From a checkpoint of a small image classifier: 1.78M parameters, norm groupnorm.
Rows from block 5 of a small image classifier, named by matrix and row number. Rows with one number belong to one channel. Each number is 128 + 24 x the weight over its row's rms, rounded and kept within 0 to 255. All counts start at 0. Numbers have three digits each.
After each channel's rows are labels from the 100 images, of 14848, where the channel reaches its highest value: "strongest on" is what is common among them. Only what is clearly more common there than usual is listed. The data: rendered roads seen from a driver's seat, with toy cars, trees and houses. In brackets: how many of the 100.
# c3: 3x3 conv (model.blocks.5.c3.weight, 128x128x3x3, standardized in use, each kernel summed), inputs 0-42
# c1: pointwise conv (model.blocks.5.c1.weight, 128x128x1x1, standardized in use), inputs 0-42

c3.26:113138116124156106130095158151162061116136084152129116131137099119126120098145066133145138150131128152143080137163144118075105135
c1.26:144125116130082126137083202108168102135133127138139118113122137129169108149107054155167126117125149153145120130117126132124138113
strongest on: dashed white line (100)

c3.50:171196159098118159120119123108137150079138115112096090098150142141132128109134146134096133107135131134107144100150107163154107132
c1.50:160157180075077117135109126105119137115132123124142120103154126120130136124153110135131129095133127133137179113154133126185134098
strongest on: double yellow line (100)

c3.118:149149121169119109156140094165173110143132144120123154089145155145131116120107072156150139107080118181146173112134092178130150124
c1.118:123111112122122108116115172132126112097087134145130133098161145101109125106106120129121141132103100114131153118162137188133135150
strongest on: double yellow line (99)

c3.4:166102109113120143131109144138123154135134138096130151132131143146142125133104117150166115099118110144159127147153135106146109117
c1.4:120127116138066124111122159135137129097122150089162147117140107139121135139130132118164104094136128129156099096135134119145137131
strongest on: line: no line (80)

c3.42:138139159154196136149145127104133135150125105097139159132127149136150138133108166104155110133125126121106097153149140123148098100
c1.42:106112135121136117137096164129127100147163125080169139145113118130113126124142161125171164090132115158089108133148118104139129084
strongest on: solid white line (79)

c3.107:147132168127114145120120120111120141129138158092126136095130155099169116182151135119128116143166148188118116120148116119104133130
c1.107:160143108137118101115150103113122128097127096154113124092145126107115114188130153108105138135106166167121154121121130125134166132
strongest on: solid white line (100); bends left (65)

c3.121:107157134082135146118100149120093160145122111117145117127104127188117123165070151083104109130154118195134162141116130120154156121
c1.121:110161134116125147135104090125113099140124130155104109126067093173163086101116125159115128150141100119119136140113114136162134102
strongest on: solid white line (88); bends right (83)

c3.123:153097112118116121119133119140145142130141149126191127097163158126104128149111124135130149109117130111115212124113142144105126158
c1.123:171135134130116124087171087125141163106137126098102120080158176108113136116129135101109145118135148116152149090073141095086159115
strongest on: double yellow line (100)

c3.59:142198159173133189171135115094160158128138146136111158104127123126131146101109183154118092110124131116135122092133125113134134081
c1.59:134192152130156149119107127119105140163133118144156158111139117136101127088148160161118140117150110117131136132134144169095122120
strongest on: double yellow line (79)

c3.116:141116103092122120146162122112149136100162138139101143163111149088141143148139090119149101119127171155134061166145154073085108151
c1.116:152127120078147096116128134140118187099157094120116165164173128094135166167136117144118078127090149180153081154124150101125105108
strongest on: dashed white line (87)

c3.92:107182113097106150113141112130103106135157131135099148147118147118139095135074140134112122134124138169121132125158133166142149117
c1.92:121143154134111135132155110157114126107152149154143128121125129099175106150082143139136106179124163155113146167138124115130124150
strongest on: solid white line (100); bends right (65)

c3.24:151143147129138143112174139121106133117110093106125171087132122113132140124094118088161130126154106140132121105137126096133124087
c1.24:123157114138133144144155166135130148119145123088148139107142120135077116068065157124126131124088111126085108121124138094135108111
strongest on: dashed white line (100)

c3.0:096151134175108109125127089147095133115116100134132141171169110071115141106135167137112122084108123113079201171098153080151096124
c1.0:069134164151175087135160081139122147120126122133122163152162117108137169143122135108122140113126129128137201160138125102126094135
strongest on: double yellow line (100)

c3.73:165123115154101125123145124160122126141131118134180150156160144160157097096087083134144090143137140114104147133141150135132121116
c1.73:161126132107114115132090127153117142155127112141176105108168141151105135120101147119122085147143143128114097141129154100139134122
strongest on: double yellow line (100)

c3.33:098077117093170136138149154156150128123122155146129107111094128144134138138116115115116117160115129138112076136115096137098142145
c1.33:134145106129166084138171151121097140130125148123123128148109134095153150134108103132107141158085124054107087123119105143127097122
strongest on: line: no line (99); bends left (78)

c3.47:164137106083167121121169144157087149130135139142162135098148121162121167138168134115124142137125124097111177140116147097125089143
c1.47:134127116117155143131145148173119110106135111155164130136146113145158181135127137141152182135126125094150154125128142101142136143
strongest on: double yellow line (100)

c3.67:161162123079143190138138106119141132107193113129120136106109118125130125118112115142124072126131151112141132153117138138113072111
c1.67:146116125148156116138120105090140111132144118138112090123132143206113148129108116117147113117119093124131112137147114143153115155
strongest on: line: no line (76)

c3.10:111125091134128112143140120129096141154097110111123163072145150162145116100113136166123112129177128132144143109118116135076143132
c1.10:139080098106152130127133150127084103168081094147152168121151160121155094134099105166121155138154149121139175128155144132137099140
strongest on: dashed white line (98); vehicles: zero (35)

c3.6:136173122112089138096117107144157129123141173149119157076140120129100153138168096158136093091165110122135123105123138100115143114
c1.6:148133134166131154096131115148132131116113134152150088088129152172144119151161114157124097095123119095129136119179138121108098099
strongest on: line: no line (62)

c3.48:152132160170083135127128133097105110119121115127075142087123145143160163076108171109119152102108123118164129129109096115130114155
c1.48:161105119179103141128159102092127149126123169121131094071122143127147155117131181148099125075100145110129145110127129130115147113
strongest on: snowy verge (86); line: no line (79)

c3.29:137142155100121138134184171116138147110144116125098166119110114086165140142137100134155057112113140155082106109172195086126149158
c1.29:154124152093122119133169206103122097135143113117125172122127108075140172132109128148137035146146124145129134091144139089134144149
strongest on: solid white line (99); bends left (64)

c3.91:117126196121126144164146113188117116132140139129115085105121164115128144128091138145136139103129108134104154120105103098115106142
c1.91:098125127137127151093124106147112126116135143137109070113103162136156116079059187129156161141107140103139140148137133109142103134
strongest on: line: no line (92); snowy verge (69)

c3.44:135161109143097151087146100150183144140123090152169141095185139095117117111127137146105110086110121106116143120124121150103129142
c1.44:108143126100137101112115133153144129153149120151155122102206142101111129115131091135129130069123117093102205128149133112126156130
strongest on: double yellow line (100)

c3.117:129092094107115135130155194133122105161112040155175158122154159110124125123153112147155107142110139128105154125129129126114113147
c1.117:143108123122116100106134120147131086131136095156085152096159145069139135115144127096134150146142146090149127101102196126105126132
strongest on: solid white line (80); crossing stripes (64)

c3.28:121155128104138162150139082133139097110147109122117152109128079168108122104114168125098125123101120119144116144127106082137170126
c1.28:147092147096130137095147102118106131152115119147104153100111136178126127139101173125083130146128121117149138126162104132114089127
strongest on: line: no line (73)

c3.83:101097098097179115166127115128116117113144097148116143155108149131133121088115122135116131115114098133150140162118086145110076136
c1.83:147125129124148144144175111153125089106139109158114141149131142139144142148111136108155101080118082151106147161145110131130074113
strongest on: line: no line (72); crossing stripes (61)

c3.101:142117123127146132119111147133112147121113132087178164154151124124143137129151103123132135105184112145138198149097112143116114139
c1.101:134126122143176101128106149125109136110088124136154178109140162156149126110133099130128147108186130154118163130114083152093093144
strongest on: double yellow line (100)

c3.112:165144139138131109154138159152126131127083126110178147112135141138140131118112099103133160118120139119135210105100136131116098112
c1.112:143098123150134084131130103107145150129128122082185167075132164148123148084152120138154109114146121126134182107085123140114134105
strongest on: double yellow line (100)

c3.16:098099090119169109109090151082113108150134112119154128096175095158150143126141092132142159135150096114114184140103118108069123134
c1.16:124105115116172132122119142130111123140094096106086135101167115157170135155142105109128130134123127145142184151147149133111140116
strongest on: double yellow line (100)

c3.122:161155138111135145122149140143115145100185126124124091135123118155124151142081077113122138122100101109124123165134122157144103108
c1.122:146147128121164074135136101144086113148150136154112110138125147141138118166117118153133089155107101093155145166156129126148122066
strongest on: dashed white line (99)

c3.14:103152170121070130133131124115150137109125092168109057117135137129169101090175152139129118118101113102107123117158105094138144135
c1.14:131129154158093157133150132155121089129138027138109093157134120133099094091138117150133125136103152117099141104146113164144128174
strongest on: pine (71); line: no line (55)

c3.11:107148108150153163161094099138164127137099088126123168127133117138137116124090132123125100163220094136126138107115124145138111118
c1.11:120153152104141161168096140144132081136124138167115135151105125131139118138146163135098070168156121155134173121113157103128166076
strongest on: dashed white line (100)

c3.34:151125164103141143126134132151133145093111103142077160115166109134126139092104132136144127136128188114084130118148095086143144156
c1.34:174187142103123122100165127132104124146131098143113117096171097115125172083139148158176110146116154110070110133170114093147143143
strongest on: line: no line (63); crossing stripes (62)

c3.90:103095096124108096074175137162071107124119117153145143131164135118119133135112153176150072147122101133110148145149129143118099143
c1.90:137104127162115087104122110131132132119154157111135112145133157118068147147149121190140137161147089121132144137134125182153132138
strongest on: double yellow line (79)

c3.52:118160127151106124115134136140157152123096127115120120089145151132139147110128093138118139171110140127155164125154130120171145079
c1.52:159119123097136132092142133118125120142104123128112123134107155128181107122136087157122146151086119128120149161174135074178204110
strongest on: line: no line (89); sandy verge (61)